Rows from block 7, named by matrix and row number. Each number is 200 + 20 x the weight over its row's rms, rounded and kept within 0 to 999. All counts start at 0. After the name is the row's rms in percent of the matrix's.
# weight_hh_l0_reverse: GRU recurrent weights, backward direction (gates r, z, n stacked) (model.rnn.3.rnn.weight_hh_l0_reverse, 576x192), inputs 0-95
weight_hh_l0_reverse.196,098,184,204,236,213,155,212,204,190,203,209,232,182,188,153,200,224,176,211,189,204,199,196,195,208,190,204,189,190,246,179,207,194,232,236,170,228,223,208,201,186,188,215,204,202,160,246,178,182,210,229,225,222,222,183,189,214,183,180,188,217,197,202,176,231,161,210,231,197,199,164,207,207,203,198,179,199,180,150,207,178,199,231,196,194,189,186,204,252,218,145,179,200,225,223,227,202
weight_hh_l0_reverse.197,109,194,205,175,191,194,180,228,218,218,198,179,186,210,204,197,199,242,215,183,192,207,214,179,194,193,188,176,171,191,229,200,195,178,220,218,168,212,223,166,194,187,196,192,175,213,170,238,203,199,188,187,226,218,190,165,213,198,223,229,226,217,212,214,219,180,173,217,213,150,236,224,209,188,212,219,194,232,172,225,206,223,221,188,197,223,188,191,251,180,209,208,233,206,187,224,197
weight_hh_l0_reverse.198,091,205,193,188,154,225,198,191,194,214,205,166,184,203,188,196,204,204,224,230,233,215,186,206,186,213,201,221,212,200,184,177,183,194,209,213,178,218,215,206,216,206,200,168,238,206,207,170,183,194,191,187,165,162,221,218,212,235,199,210,176,177,186,227,189,199,212,208,205,247,205,175,192,205,191,215,208,199,199,189,190,189,174,195,211,184,209,206,193,183,176,228,181,195,201,173,226
weight_hh_l0_reverse.199,105,200,191,221,204,215,215,192,200,182,222,193,204,227,183,200,210,185,215,185,217,218,194,154,217,181,233,169,210,220,205,160,190,208,196,162,197,215,200,207,151,223,192,201,200,189,221,277,200,177,180,226,182,231,198,192,197,208,210,209,197,207,157,198,185,184,213,170,173,202,208,194,202,192,184,171,206,201,198,244,237,182,195,181,206,195,213,148,182,191,178,206,253,200,212,180,225
weight_hh_l0_reverse.200,079,182,227,176,204,238,180,194,192,175,207,192,192,240,209,188,222,190,197,218,188,229,239,199,214,198,211,195,192,183,226,182,185,182,205,207,217,213,194,224,196,203,218,200,209,180,191,221,216,170,194,193,214,187,213,198,182,199,184,200,227,227,188,221,208,207,206,219,237,198,184,197,187,224,228,208,218,205,210,191,191,203,218,189,210,176,180,221,200,175,189,214,227,184,142,190,183
weight_hh_l0_reverse.201,091,194,206,196,202,197,225,224,215,202,207,181,220,205,209,184,177,225,208,172,212,193,195,194,193,225,228,196,187,219,187,167,217,227,202,191,215,228,183,159,167,183,190,205,156,209,168,207,222,235,209,252,192,203,175,175,205,180,205,160,226,215,206,247,193,218,211,211,208,197,217,197,217,193,217,222,176,221,225,157,208,194,206,179,213,187,222,205,176,175,222,209,220,208,216,216,209
weight_hh_l0_reverse.202,108,206,217,210,209,190,175,185,216,196,193,228,192,217,203,171,179,218,203,212,199,221,230,232,188,179,192,197,160,198,221,236,192,220,201,207,192,198,204,225,207,218,171,163,189,175,209,199,198,169,209,192,233,181,213,192,205,206,194,158,182,166,167,165,207,203,213,196,224,235,205,214,181,164,182,192,181,211,196,195,212,208,190,226,234,196,206,171,197,184,211,193,202,194,208,213,177
weight_hh_l0_reverse.203,094,193,178,184,176,195,197,227,207,218,175,190,182,186,239,236,203,180,187,199,190,207,204,222,180,211,220,199,228,223,232,178,193,205,179,171,198,196,205,214,203,159,200,196,222,216,196,201,171,207,170,233,213,209,217,198,204,211,202,167,182,206,171,181,210,191,178,223,174,235,190,173,210,192,233,220,203,205,163,148,222,168,228,232,228,201,170,208,179,183,215,247,199,215,191,200,161
weight_hh_l0_reverse.204,092,201,202,215,210,226,200,219,212,175,200,178,205,220,207,168,190,199,212,200,209,171,221,212,218,180,178,186,184,197,157,176,213,213,206,226,155,199,224,241,231,175,228,195,212,230,196,243,158,204,201,194,166,172,218,195,182,175,191,207,194,211,219,189,221,181,222,198,189,176,188,202,193,162,212,219,182,191,193,209,173,205,221,198,197,229,175,171,205,195,168,190,224,194,208,187,226
weight_hh_l0_reverse.205,095,174,191,198,176,223,218,244,183,175,193,217,206,181,188,188,195,187,169,210,192,203,213,223,245,200,209,191,195,180,177,180,185,222,191,197,175,190,182,224,213,211,199,210,166,198,189,233,190,199,204,222,206,206,240,188,193,204,191,178,197,245,197,182,221,208,196,204,189,236,185,199,162,190,228,200,179,192,199,180,217,202,172,241,196,184,205,204,192,212,186,197,224,214,222,182,203
weight_hh_l0_reverse.206,089,186,200,257,197,229,197,212,221,197,204,179,216,208,222,205,211,191,201,175,203,193,207,200,237,203,206,219,164,205,225,165,223,208,195,216,178,210,222,192,249,181,183,180,197,159,204,189,179,183,177,197,187,230,168,217,210,164,207,173,202,205,190,225,175,219,152,196,239,162,193,188,193,241,178,186,154,207,197,208,209,175,179,225,199,193,177,194,174,199,181,192,206,220,202,204,211
weight_hh_l0_reverse.207,088,181,225,171,226,194,254,190,165,241,176,207,232,213,213,203,237,213,183,188,207,224,208,221,216,217,198,194,176,207,207,192,208,202,182,188,213,200,219,170,193,190,217,215,200,224,190,177,182,185,164,172,205,167,211,186,220,192,191,201,228,197,223,213,222,181,196,211,191,205,210,169,184,205,206,226,193,161,216,191,198,219,223,200,195,178,205,188,179,231,209,209,201,197,195,186,207
weight_hh_l0_reverse.208,089,200,197,216,219,201,199,188,190,183,178,191,217,168,192,185,187,205,217,205,200,205,186,199,143,190,186,245,162,225,200,228,241,202,190,175,192,199,210,204,193,218,178,211,220,186,186,228,232,212,227,208,201,164,198,192,218,231,203,189,216,208,190,201,221,182,160,199,216,187,180,155,199,227,242,170,201,181,194,206,211,230,229,199,219,186,192,224,183,190,208,206,185,229,201,181,251
weight_hh_l0_reverse.209,102,191,200,196,212,185,178,252,201,187,216,225,197,218,204,184,224,196,213,221,218,193,196,202,183,209,182,200,211,186,181,166,175,220,205,205,177,191,192,193,177,194,205,257,215,234,192,208,195,201,206,196,201,195,204,196,194,193,198,241,200,190,218,175,154,156,219,196,203,228,200,200,170,192,256,236,185,171,216,250,177,192,214,222,207,222,176,197,202,192,170,188,238,172,232,190,201
weight_hh_l0_reverse.210,084,206,234,205,209,197,218,217,216,245,225,214,177,196,228,188,171,179,191,237,230,187,192,193,224,198,221,221,217,184,186,209,209,213,259,184,187,208,214,214,198,232,225,179,226,229,209,213,205,234,227,184,170,172,208,179,240,187,180,188,192,189,194,206,211,201,228,188,191,210,165,167,211,204,211,226,200,208,212,215,195,173,178,183,191,219,205,183,179,208,217,200,208,216,221,195,184
weight_hh_l0_reverse.211,098,200,183,205,214,206,199,223,207,163,227,205,195,201,200,193,198,221,221,215,203,200,234,185,188,229,192,201,177,198,190,248,182,189,235,194,163,182,182,182,185,208,204,198,150,155,198,216,195,179,201,186,227,206,187,175,214,182,210,226,193,214,195,214,187,151,197,204,181,195,223,184,199,169,221,211,217,196,158,210,195,202,164,240,202,185,198,189,217,191,143,195,211,205,191,191,182
weight_hh_l0_reverse.212,091,208,187,215,213,173,172,210,226,204,197,183,168,205,211,184,214,206,173,190,200,214,191,175,198,193,162,180,230,224,203,164,204,209,173,195,201,229,211,197,188,197,193,176,233,200,184,190,255,219,197,218,188,214,189,226,192,210,230,220,186,198,174,197,209,177,210,202,171,193,193,182,210,201,229,246,201,214,200,194,234,203,185,199,233,205,186,211,191,149,228,205,175,166,239,145,204
weight_hh_l0_reverse.213,104,221,200,175,204,225,199,181,200,206,194,200,180,187,191,206,190,186,196,177,203,177,225,203,208,202,219,213,266,158,234,193,191,181,187,149,211,208,185,197,210,172,195,220,204,204,194,214,227,174,211,165,221,193,152,201,179,174,227,188,215,198,190,235,244,187,213,206,182,198,212,212,208,199,211,229,181,203,218,187,213,156,188,205,219,218,191,217,198,188,211,200,162,199,211,170,195
weight_hh_l0_reverse.214,093,198,180,217,184,194,169,206,195,196,211,251,234,183,196,214,171,174,206,229,229,223,193,158,202,180,213,198,194,214,208,209,204,179,192,215,168,206,198,183,209,210,192,168,217,182,182,183,184,205,179,192,190,171,200,200,199,234,195,184,208,189,230,217,195,215,236,187,192,165,196,237,198,171,198,198,193,216,201,201,230,234,205,202,206,213,187,195,141,203,213,214,180,187,180,214,182
weight_hh_l0_reverse.215,086,192,217,214,211,194,204,192,232,215,173,227,199,170,198,213,198,182,232,193,213,210,211,177,153,186,218,194,216,207,186,187,162,186,192,188,214,198,214,186,209,185,164,209,201,182,184,161,198,179,178,193,163,201,211,191,205,197,229,216,217,209,218,190,248,199,200,187,214,240,205,194,204,221,225,195,167,194,191,205,201,183,220,188,204,178,194,219,147,186,206,198,170,224,180,211,171
weight_hh_l0_reverse.216,108,187,218,229,216,212,206,213,197,183,205,158,204,173,211,200,166,240,193,181,209,226,173,163,191,226,185,189,178,210,186,181,189,205,176,158,212,214,192,188,199,191,197,181,200,173,192,240,200,200,178,175,190,245,171,198,224,196,193,190,208,197,214,241,180,208,224,195,176,191,223,195,195,188,203,187,209,199,142,204,216,206,203,203,193,190,188,196,214,156,169,217,194,210,171,190,165
weight_hh_l0_reverse.217,094,198,185,203,182,249,185,225,207,203,183,208,204,226,155,253,216,221,239,242,201,219,200,208,192,198,224,230,210,242,203,221,211,152,209,182,211,245,177,178,217,183,222,188,222,154,205,204,204,200,168,219,189,225,204,168,228,195,191,210,176,206,194,171,186,186,166,199,176,203,216,176,205,164,212,235,223,214,216,204,206,239,181,205,175,200,217,208,180,210,182,182,217,179,181,213,208
weight_hh_l0_reverse.218,094,223,189,200,203,171,220,191,170,236,187,209,206,214,173,201,196,219,208,181,185,187,196,246,175,190,200,199,218,190,135,188,194,195,223,206,193,164,197,178,193,215,175,200,196,204,212,223,213,220,187,212,245,222,189,204,246,226,206,251,190,168,225,174,188,223,178,196,211,206,223,229,185,226,191,178,227,197,185,179,228,210,213,213,190,222,218,177,225,253,215,222,188,207,194,215,194
weight_hh_l0_reverse.219,108,195,232,185,196,217,220,195,160,206,221,170,211,198,176,214,220,190,217,194,170,207,210,245,202,191,182,220,173,200,208,201,188,189,192,244,164,152,220,214,181,193,167,195,214,180,189,176,201,181,226,196,221,241,193,185,213,221,201,192,168,205,178,201,233,196,203,201,200,234,178,186,197,143,205,187,194,187,220,217,176,157,178,207,209,227,210,210,194,209,174,175,190,195,209,215,214
weight_hh_l0_reverse.220,084,168,156,199,203,215,206,183,207,216,195,170,213,172,195,173,198,207,223,165,202,180,208,220,192,182,216,213,220,201,194,207,190,152,168,211,241,233,215,221,162,219,219,196,194,195,201,212,200,190,199,169,195,211,199,189,226,159,155,203,205,215,175,186,208,185,187,176,187,192,204,210,169,219,191,269,190,188,196,187,183,211,183,222,210,157,193,200,235,194,170,209,211,196,191,167,182
weight_hh_l0_reverse.221,086,174,174,216,176,208,214,205,210,229,218,201,177,214,217,225,196,219,217,165,199,204,191,212,211,208,211,258,194,183,233,183,207,200,177,177,186,212,183,189,214,214,194,190,240,217,210,235,205,247,177,196,218,182,221,204,190,226,193,221,197,178,162,203,207,209,199,219,212,174,188,181,215,192,225,197,186,201,220,196,206,230,199,201,201,220,207,243,211,197,190,175,206,176,209,203,197
weight_hh_l0_reverse.222,105,193,200,212,168,170,200,217,175,199,198,176,188,181,185,166,156,187,233,171,207,189,215,178,162,194,202,191,215,216,179,163,200,188,183,208,182,154,181,179,181,208,186,164,219,194,190,211,223,183,186,183,231,206,198,201,211,210,227,207,210,203,209,202,247,200,217,206,213,191,199,189,166,177,182,218,209,190,172,170,211,225,214,191,205,178,217,211,207,192,171,209,201,235,186,229,214
weight_hh_l0_reverse.223,095,180,205,199,186,158,197,251,228,189,187,176,195,157,234,192,207,187,203,178,199,166,167,223,180,160,204,182,186,194,198,188,185,206,183,188,175,167,192,211,214,179,186,208,182,197,163,172,211,207,175,192,196,155,219,196,232,221,186,213,189,165,197,218,203,160,196,193,194,186,194,196,198,191,197,197,190,213,186,172,210,219,219,179,197,212,217,189,211,182,223,178,210,198,188,162,195
weight_hh_l0_reverse.224,101,191,190,207,216,190,207,223,197,180,169,156,191,168,185,187,192,189,200,192,232,196,220,214,219,202,196,206,201,208,179,206,187,190,157,193,181,211,195,211,187,215,189,180,227,220,211,184,197,195,187,212,176,202,214,177,201,241,208,219,173,207,191,266,181,211,202,211,201,184,209,191,176,188,194,213,219,208,175,195,163,171,210,183,213,174,195,184,190,189,233,182,183,186,203,178,172
weight_hh_l0_reverse.225,093,159,195,202,200,192,180,234,231,202,164,186,193,213,218,215,186,192,205,192,202,202,194,177,201,195,212,190,200,204,196,191,208,188,213,217,217,202,207,164,223,211,191,176,194,208,177,202,195,205,190,191,194,197,185,223,242,255,202,191,212,213,217,184,207,198,229,209,215,229,248,192,207,242,180,231,217,202,195,208,226,186,234,179,228,221,220,218,205,217,234,207,180,211,200,206,222
weight_hh_l0_reverse.226,097,191,176,211,171,209,219,215,202,183,199,201,211,217,204,217,182,229,248,200,236,193,177,201,185,232,181,210,208,215,226,211,225,215,193,166,204,184,173,184,190,212,191,148,187,210,195,250,227,170,185,205,200,164,178,207,204,171,178,221,173,212,208,202,170,187,227,211,206,183,214,174,180,169,221,177,195,225,219,184,210,202,213,209,204,170,208,199,207,167,193,241,196,199,214,191,200
weight_hh_l0_reverse.227,113,192,183,214,163,182,162,188,247,223,166,225,208,183,180,217,196,221,241,199,231,175,184,184,202,206,199,212,173,195,217,183,210,191,209,188,226,174,203,190,188,244,226,187,205,205,204,250,194,197,202,187,205,232,208,200,229,206,236,217,231,208,188,211,204,207,158,168,187,180,225,213,220,196,213,225,193,214,194,177,204,248,204,228,209,200,211,205,228,176,202,175,238,170,213,170,188
weight_hh_l0_reverse.228,102,192,219,200,178,179,195,177,226,143,171,209,219,205,195,212,211,159,203,205,230,239,215,198,213,193,216,233,181,204,207,214,189,221,214,226,228,219,191,223,199,185,187,205,211,196,202,214,223,188,183,222,224,203,183,206,220,205,228,228,200,213,186,217,185,176,207,165,200,216,221,208,195,144,198,218,228,216,206,217,232,194,228,232,189,187,224,198,224,207,156,191,176,199,203,206,226
weight_hh_l0_reverse.229,088,189,171,175,188,207,184,224,215,173,155,181,213,239,229,187,192,198,195,209,185,218,185,207,168,188,176,182,238,173,185,202,203,144,204,187,184,198,229,205,182,194,231,184,173,217,211,200,234,200,211,166,205,183,199,213,205,193,218,185,208,202,219,200,167,192,193,211,191,155,213,225,223,140,211,213,207,206,216,191,207,240,217,204,193,233,188,214,212,191,227,216,205,186,199,181,200
weight_hh_l0_reverse.230,092,210,241,205,186,186,174,223,191,198,179,197,147,222,181,213,189,195,201,195,200,179,199,198,187,222,216,182,190,234,207,200,175,168,217,156,230,189,185,212,137,217,162,184,199,207,184,201,185,202,196,205,215,198,236,214,224,180,172,202,197,152,196,195,199,224,182,238,225,206,205,187,221,183,226,193,201,204,201,187,197,217,181,194,183,187,222,197,198,180,199,199,191,218,211,189,191
weight_hh_l0_reverse.231,091,216,194,224,166,174,225,193,223,174,213,199,187,202,190,206,205,180,203,214,180,191,211,172,201,198,223,186,202,198,187,202,194,184,171,189,215,175,210,203,200,225,194,191,195,209,180,143,233,216,193,231,185,224,212,213,186,195,190,212,243,192,216,184,199,239,195,197,158,220,184,182,206,202,157,159,231,198,220,196,189,208,222,201,205,198,186,203,166,205,206,191,163,210,167,231,196
weight_hh_l0_reverse.232,081,192,230,187,150,224,214,198,226,186,230,196,229,215,246,218,186,193,187,226,210,210,204,200,208,197,206,220,213,221,216,209,187,160,222,204,232,224,209,198,191,199,239,184,185,189,183,203,190,243,204,224,217,194,183,184,198,205,192,216,180,209,235,210,221,210,205,227,168,204,217,226,191,197,230,174,195,159,162,199,196,207,171,189,234,209,218,159,204,190,197,204,218,177,192,206,194
weight_hh_l0_reverse.233,100,160,217,222,210,208,206,195,240,180,189,177,215,229,200,213,201,166,210,196,179,166,210,256,209,193,189,186,195,181,161,210,196,198,205,208,216,196,223,186,204,205,201,182,195,210,184,226,178,215,184,192,181,164,175,234,167,209,215,206,194,234,222,207,206,170,203,217,189,192,182,206,167,184,206,194,236,205,225,180,203,191,218,225,183,243,231,206,228,222,200,225,188,205,223,203,179
weight_hh_l0_reverse.234,082,183,144,245,202,207,211,205,213,227,187,174,194,178,170,228,194,232,196,189,211,225,197,229,190,153,210,193,237,206,204,163,236,195,226,201,194,233,137,223,229,233,189,197,224,189,242,188,195,216,188,206,193,224,224,196,220,223,178,190,154,222,198,215,198,222,220,196,196,234,213,193,205,216,199,209,188,215,189,202,166,207,196,207,178,230,228,200,194,228,218,193,202,236,200,222,238
weight_hh_l0_reverse.235,085,226,197,186,182,218,237,181,224,221,203,212,208,187,215,204,224,184,186,186,203,199,215,176,223,210,245,235,192,215,198,174,223,197,218,248,150,207,202,212,198,206,216,169,194,226,184,220,160,175,201,186,191,176,216,242,192,193,188,198,184,221,176,185,195,197,188,184,197,228,201,154,191,214,210,209,210,222,210,185,211,189,174,188,221,182,214,212,175,226,190,231,186,201,220,188,195
weight_hh_l0_reverse.236,090,214,208,207,193,227,190,199,194,223,192,194,218,196,223,193,231,192,180,198,179,181,194,207,201,201,197,203,215,195,180,177,183,204,216,246,187,178,214,204,167,176,177,209,186,240,182,153,183,192,163,203,214,187,214,212,193,190,188,195,197,206,192,224,202,223,203,190,188,211,204,207,203,226,189,184,214,197,210,224,168,197,202,185,243,194,185,205,194,159,220,225,179,210,185,156,208
weight_hh_l0_reverse.237,103,200,206,196,207,207,197,211,172,186,202,187,192,211,182,200,206,203,197,215,233,184,223,208,229,194,187,191,203,192,201,175,205,179,217,166,172,208,195,218,248,183,221,209,210,201,187,212,178,199,170,231,211,168,226,192,145,216,227,200,205,207,169,195,211,151,200,210,196,241,139,197,178,206,179,215,211,182,218,204,205,187,214,179,168,177,192,180,167,188,214,181,170,234,208,203,196
weight_hh_l0_reverse.238,103,211,170,176,244,171,215,175,197,188,182,195,219,208,214,226,214,208,238,206,203,187,162,221,243,164,178,186,232,195,193,204,202,231,195,172,218,189,229,189,188,188,186,191,228,229,188,195,201,206,189,177,218,181,217,218,190,195,181,176,209,188,200,198,211,207,191,196,209,186,204,200,215,189,229,192,212,198,123,223,207,201,240,219,194,231,205,225,250,180,209,227,201,223,199,227,171
weight_hh_l0_reverse.239,080,199,190,209,196,181,185,202,205,159,213,208,173,172,234,191,206,160,199,227,217,211,218,202,239,189,218,193,214,220,224,183,213,183,234,231,233,205,219,195,198,205,215,227,171,186,216,184,202,182,209,177,195,204,180,214,237,213,208,193,231,209,187,235,191,221,224,229,185,165,195,190,215,221,189,156,228,181,210,190,193,183,193,205,172,158,204,211,191,229,223,187,190,194,164,191,183
weight_hh_l0_reverse.240,090,197,187,183,231,233,187,222,246,184,210,204,207,196,211,188,192,241,193,194,190,207,222,173,193,217,169,215,192,222,199,168,180,226,207,229,191,197,179,190,197,242,185,234,202,194,153,184,182,209,188,229,188,225,194,165,204,182,202,160,187,212,223,202,159,191,228,195,186,203,176,197,204,192,212,202,180,223,222,197,167,210,180,203,213,224,208,150,203,171,199,176,227,183,221,220,212
weight_hh_l0_reverse.241,087,209,224,146,228,186,221,226,219,191,178,180,209,187,193,190,194,214,224,220,220,188,225,215,203,194,233,226,184,192,210,214,216,196,191,172,192,196,226,200,237,207,197,234,225,221,233,200,196,214,219,158,174,236,187,213,209,190,188,225,178,176,209,145,191,172,195,194,206,163,193,223,176,185,237,190,185,205,214,194,158,213,183,178,132,218,199,214,178,203,199,180,179,212,196,163,203
weight_hh_l0_reverse.242,105,213,213,222,214,189,228,198,181,226,216,199,199,208,196,206,189,207,193,213,230,178,204,187,213,202,195,206,225,199,201,184,241,195,218,197,130,160,207,215,219,198,213,203,200,175,212,200,188,188,189,179,189,197,209,161,219,191,224,196,191,202,182,237,202,187,190,181,204,239,193,204,192,211,161,194,194,197,207,188,203,195,181,191,212,211,239,226,203,190,225,178,215,198,236,239,172
weight_hh_l0_reverse.243,106,199,160,225,194,217,224,190,198,163,191,174,208,180,197,172,200,165,199,187,227,228,197,223,228,213,172,208,184,217,181,189,192,191,185,201,206,203,193,215,174,174,190,193,203,195,215,199,225,206,250,202,200,198,232,231,218,179,205,192,221,218,191,186,216,223,209,168,181,202,180,164,206,175,183,206,181,212,168,201,212,222,223,223,214,205,205,184,163,202,178,206,232,221,186,225,216
weight_hh_l0_reverse.244,109,203,192,205,191,156,178,208,209,218,202,222,224,191,191,198,194,186,152,192,203,211,204,180,178,242,222,209,226,192,215,134,217,223,191,223,183,193,178,171,177,199,168,173,221,204,234,209,202,238,181,189,214,236,200,219,199,187,180,205,212,221,169,229,184,193,230,194,223,208,214,211,219,210,184,195,198,186,165,209,215,223,218,195,227,193,167,148,189,202,218,189,199,177,199,229,210
weight_hh_l0_reverse.245,111,201,219,209,210,227,196,227,174,181,217,237,210,187,252,218,190,202,200,168,181,221,201,202,192,216,169,219,233,230,203,207,211,184,182,214,181,232,144,203,196,224,202,197,190,174,184,162,214,212,203,213,135,174,201,215,207,215,234,210,188,230,210,192,229,210,233,214,194,214,218,192,229,185,199,186,218,186,215,191,209,170,178,239,200,185,197,193,192,201,196,173,201,193,235,213,196
weight_hh_l0_reverse.246,088,180,234,196,175,201,168,178,201,201,172,186,220,163,203,207,174,181,178,197,174,201,224,212,212,220,199,182,189,219,177,199,236,207,178,196,206,196,219,168,183,246,217,203,184,173,220,203,199,194,186,213,187,221,194,195,196,194,213,206,223,220,252,192,232,192,192,217,211,236,199,175,202,168,209,186,168,200,193,162,202,209,212,212,226,219,199,208,203,202,255,176,202,277,178,194,178
weight_hh_l0_reverse.247,087,213,172,196,177,199,197,181,216,223,207,216,222,212,180,232,205,236,214,193,217,183,194,171,200,189,196,174,221,202,171,209,189,199,182,206,220,224,229,146,200,204,213,202,197,197,233,211,169,202,184,238,189,217,196,168,219,214,195,224,222,210,218,223,192,204,205,192,168,161,189,199,203,199,177,156,225,194,191,174,179,232,205,176,176,185,208,223,207,220,219,171,206,167,190,192,221
weight_hh_l0_reverse.248,106,191,223,205,221,187,221,245,203,209,224,205,198,188,213,203,166,195,220,205,193,188,209,221,196,190,184,215,206,208,222,219,215,166,165,236,195,188,194,219,185,197,201,193,209,188,217,228,177,150,193,215,176,156,184,218,192,218,187,199,214,218,212,218,201,226,206,208,201,251,169,178,209,204,179,203,244,190,238,190,202,179,174,162,174,179,205,147,210,197,198,186,169,215,216,191,228
weight_hh_l0_reverse.249,097,225,236,166,208,189,205,203,216,216,183,176,223,174,215,213,213,214,203,206,200,199,227,190,186,204,212,191,222,187,201,216,185,215,186,210,161,191,181,187,207,217,201,227,224,194,212,162,209,207,191,180,224,162,191,221,168,173,206,182,209,223,197,208,211,201,146,163,175,236,216,156,190,198,204,209,208,211,164,185,232,180,175,229,203,196,218,214,184,202,177,171,213,187,183,196,214
weight_hh_l0_reverse.250,083,196,231,203,211,198,234,224,211,196,180,229,177,207,188,167,200,193,177,183,185,194,206,189,203,216,183,202,199,181,163,196,190,151,195,205,184,207,184,232,233,190,223,184,234,221,232,218,227,210,199,187,227,205,180,172,169,207,162,210,194,216,214,168,197,208,218,195,215,217,174,171,206,215,180,177,190,211,183,243,200,194,220,182,182,163,196,228,220,204,217,208,193,193,223,185,239
weight_hh_l0_reverse.251,090,199,174,178,215,226,211,197,209,219,205,217,228,216,201,204,179,217,179,224,197,202,175,164,194,182,170,197,196,185,227,200,208,226,225,227,163,189,215,210,213,166,203,196,221,237,174,207,216,241,162,211,233,222,192,220,180,193,175,222,181,194,193,212,222,185,194,197,186,201,236,203,205,204,217,243,178,204,199,203,238,219,233,216,217,165,207,189,211,205,182,207,181,193,195,230,188
weight_hh_l0_reverse.252,099,201,191,167,203,190,238,181,200,196,197,211,208,201,175,213,188,183,204,179,245,206,193,174,168,210,209,170,212,189,229,210,204,196,172,211,206,185,224,223,203,219,187,184,198,174,184,222,187,231,188,170,252,235,213,180,201,201,236,218,241,219,210,219,220,183,194,205,181,202,212,206,223,203,154,193,215,171,186,177,191,217,174,215,207,196,215,225,219,217,177,201,207,221,193,241,188
weight_hh_l0_reverse.253,085,189,237,173,214,164,197,225,207,208,203,156,212,225,225,194,214,225,197,194,218,218,171,224,200,189,232,213,218,168,201,168,218,222,231,200,198,207,206,214,209,194,263,186,180,233,193,213,202,232,198,199,170,192,217,214,198,224,204,215,213,242,185,180,177,204,210,202,188,196,184,183,170,234,212,179,182,209,230,170,205,215,175,217,197,197,219,222,186,182,184,200,195,213,177,216,185
weight_hh_l0_reverse.254,099,197,196,197,187,208,196,217,224,237,208,213,177,160,199,192,208,243,233,204,207,188,190,215,194,200,202,205,180,202,189,201,188,214,212,204,156,176,184,209,191,181,196,216,185,182,175,194,181,200,215,224,202,199,191,219,224,212,195,200,184,207,202,234,179,205,204,196,208,174,200,178,200,212,195,206,204,174,181,204,219,260,211,206,161,170,200,226,198,209,253,166,193,190,215,205,241
weight_hh_l0_reverse.255,106,211,206,200,176,176,197,211,185,181,235,179,172,195,176,187,215,203,194,203,184,203,221,213,179,219,199,213,186,199,177,184,220,188,203,198,239,198,196,233,181,201,195,178,202,162,194,180,177,203,221,172,168,249,199,196,194,188,240,155,185,213,188,161,206,209,212,169,193,166,193,224,191,201,200,192,166,188,163,183,229,185,169,230,187,244,193,198,207,192,194,188,188,192,192,191,195
weight_hh_l0_reverse.256,100,218,199,183,198,214,215,195,241,213,203,169,242,200,212,228,220,196,208,204,171,184,162,217,237,186,198,178,267,195,206,170,203,219,214,213,201,201,211,183,211,190,195,212,172,209,228,200,203,211,180,176,206,194,211,176,186,185,177,200,191,213,218,201,186,193,200,199,178,185,210,200,216,193,199,198,202,194,249,201,223,224,182,165,206,198,233,206,220,195,216,190,212,192,197,196,184
weight_hh_l0_reverse.257,075,177,192,203,180,204,178,220,200,203,133,203,240,196,194,159,166,211,225,196,195,188,217,182,238,171,224,221,210,184,188,170,244,213,220,179,193,167,163,170,209,176,218,211,184,221,235,181,223,205,220,190,163,192,208,195,177,183,194,208,214,163,222,220,151,219,194,232,200,227,193,179,169,225,175,202,215,217,184,206,220,226,170,221,217,177,188,188,205,174,208,244,186,190,187,196,178
weight_hh_l0_reverse.258,104,218,192,177,243,207,156,205,189,208,190,181,230,190,193,181,193,166,215,212,163,190,218,194,206,230,207,193,194,209,245,234,234,190,223,205,223,184,194,203,198,200,207,176,204,181,204,191,204,221,209,196,177,240,189,222,177,167,245,205,212,214,179,216,198,202,184,161,191,190,180,214,186,199,228,179,186,204,195,192,170,211,197,205,187,220,218,204,230,222,212,196,181,203,214,197,195
weight_hh_l0_reverse.259,099,214,200,213,178,231,226,220,166,197,193,203,209,221,186,179,199,212,228,204,213,209,225,224,185,202,177,241,188,183,219,187,226,185,181,204,190,180,196,179,179,196,192,246,219,196,180,190,183,209,211,182,202,230,180,235,186,197,242,163,205,176,198,204,233,215,189,198,176,185,231,194,225,199,200,174,175,182,154,193,194,176,193,190,245,189,193,233,235,216,203,208,188,223,176,222,225
weight_hh_l0_reverse.260,097,229,204,151,196,223,176,201,195,216,204,185,158,217,221,200,223,173,227,187,209,221,215,211,194,215,217,191,226,234,216,171,172,209,215,184,221,209,224,212,188,206,208,189,195,202,153,176,196,187,180,174,186,191,198,235,210,204,183,218,158,211,159,206,198,217,214,191,223,197,199,203,212,185,179,227,179,222,188,215,205,196,176,171,207,223,218,201,174,186,188,229,180,204,203,172,211
weight_hh_l0_reverse.261,087,187,208,176,223,213,216,159,163,186,206,224,212,198,203,190,222,186,179,201,203,226,205,187,196,189,209,225,206,206,247,164,219,233,200,216,187,190,190,178,186,192,220,228,182,182,186,158,219,216,148,194,212,157,231,195,223,203,199,219,193,201,195,183,177,179,168,236,203,212,194,218,213,174,194,183,205,220,204,244,186,211,175,206,224,180,225,189,178,195,181,179,171,225,179,180,197
weight_hh_l0_reverse.262,100,209,196,202,234,214,195,189,195,189,182,196,214,183,186,214,208,212,201,239,182,220,188,180,212,220,193,191,171,248,194,195,207,194,159,181,195,187,202,202,200,240,169,197,224,214,234,165,194,207,226,209,145,167,229,178,164,224,238,208,207,193,226,164,196,191,228,204,183,204,214,216,215,181,181,193,186,214,234,244,209,189,219,220,160,197,161,177,186,168,184,194,193,179,220,191,210
weight_hh_l0_reverse.263,103,186,186,192,200,218,188,188,188,200,188,208,224,194,180,183,190,183,187,233,229,208,215,215,202,233,217,206,177,201,197,202,227,204,235,216,227,193,172,192,218,203,180,229,234,182,190,192,205,187,201,151,193,174,166,194,230,218,190,174,218,200,203,214,226,217,173,192,206,206,192,195,221,191,234,156,186,209,211,221,235,201,183,199,215,193,192,238,188,224,185,198,205,199,225,214,203
weight_hh_l0_reverse.264,091,199,199,192,148,211,194,201,161,185,192,174,197,204,182,229,195,180,210,194,199,197,252,224,221,204,231,218,208,210,206,194,202,217,170,179,216,183,222,212,213,169,230,179,184,220,237,211,203,195,171,181,197,192,197,209,198,217,198,176,195,183,191,222,189,197,241,199,179,196,194,227,207,246,167,201,191,212,203,184,230,217,229,236,207,187,205,219,236,229,176,230,198,197,212,229,173
weight_hh_l0_reverse.265,104,197,195,224,203,203,199,178,183,178,202,218,156,190,185,170,183,199,184,203,214,179,218,196,224,186,182,197,163,207,232,200,196,190,223,177,214,204,192,163,189,216,219,202,207,209,212,201,167,199,167,183,208,189,202,187,194,188,191,197,219,236,186,200,193,206,194,198,226,194,202,228,144,219,186,214,214,205,176,213,219,234,215,216,171,204,177,206,223,231,145,202,168,201,199,193,189
weight_hh_l0_reverse.266,091,205,231,169,209,221,172,198,196,185,180,207,205,186,231,230,220,188,224,202,208,188,189,216,218,239,186,224,238,187,155,203,249,191,201,207,211,198,184,219,181,177,201,225,200,205,207,231,165,205,207,194,175,195,231,168,176,211,198,210,221,172,186,209,230,202,231,193,202,206,194,229,201,176,199,208,219,212,222,201,180,195,213,195,175,226,240,190,202,211,174,177,188,223,206,218,194
weight_hh_l0_reverse.267,089,202,195,203,223,176,198,217,218,208,217,181,203,210,194,193,180,218,219,195,201,212,218,210,188,235,228,155,179,197,207,233,216,236,184,199,188,209,218,200,214,215,196,197,198,208,152,250,178,229,195,201,157,218,184,202,178,215,241,224,192,196,191,182,182,187,204,206,189,202,193,183,162,203,228,218,225,210,223,205,221,217,189,201,179,170,179,234,191,218,214,185,198,224,228,182,239